{
  "encoder_arch": "densenet",
  "dataset": "made-up road signs on poles",
  "num_classes": 5,
  "decoder_norm": "batchnorm",
  "decoder_widths": [32, 64, 96, 128],
  "decoder_blocks_per_level": 2,
  "init": "lecun_normal",
  "muon_scale": "spectral",
  "learning_rate": 0.028,
  "orthogonalizer": "newton_schulz_5",
  "lr_schedule": "constant",
  "adamw_weight_decay_other_params": 0.01
}
Rows from block 8 of the encoder of a small segmentation model, named by matrix and row number. Each number is 500 + 50 x the weight over its row's rms, rounded and kept within 0 to 999. All counts start at 0. Numbers have three digits each. After the name is the row's rms in percent of the matrix's.
Before each channel's rows are labels from the 100 images, of 14976, where the channel reaches its highest value: "patch colour" is the nearest of a few named colours to the mean colour under the peak. Only what is clearly more common there than usual is listed. The data: made-up road signs on poles. In brackets: how many of the 100.
# conv1: bottleneck pointwise conv (encoder.blocks.9.conv1.weight, 160x240x1x1), inputs 60-89

patch colour: black (49)
conv1.158 100:518485411502442539471555457583501510545519388530518497531418497512502471438477570509510477

patch colour: pink (33)
conv1.14 106:486504548403560529496481610550512457534584484475506520516549534525544451519516390516476613

patch colour: black (35)
conv1.71 100:481478534528550548544451540560402417549489456516480486494532525514570532409560564494545523

patch colour: pink (26)
conv1.16 106:436431489424516481547473435481634507512506577558480492524533481601446567444428493442549395

patch colour: black (44)
conv1.128 097:600500567510447604492463479474444483615462436501431549447487465437507448462479528438573487

patch colour: black (53)
conv1.64 110:516527426444501412485428457632507521478401500534561461524497507608438463460426426513485512

patch colour: pink (26)
conv1.69 098:530559570488519488498463524590485469414501477544460535490445456462476531458471393444464539

patch colour: pink (29)
conv1.34 098:470487436483454439478479510588451449551550531529481479556618532430482544469496413564448462

patch colour: black (37); white (36)
conv1.136 102:429595498511463466564495487573442456471443482458525477488524528437439384506528500523458470

patch colour: black (34); white (28)
conv1.84 096:549442517543475453453524412541550474514563492538442518566434536538457465499489482486418496

patch colour: black (33); white (30)
conv1.90 096:590488617567513524500491522480460459454511537388493481501527464494485477501589474439552488

patch colour: pink (30)
conv1.58 103:529475472457472509413468597518544486526422498527437545531455539529465491519494410474460496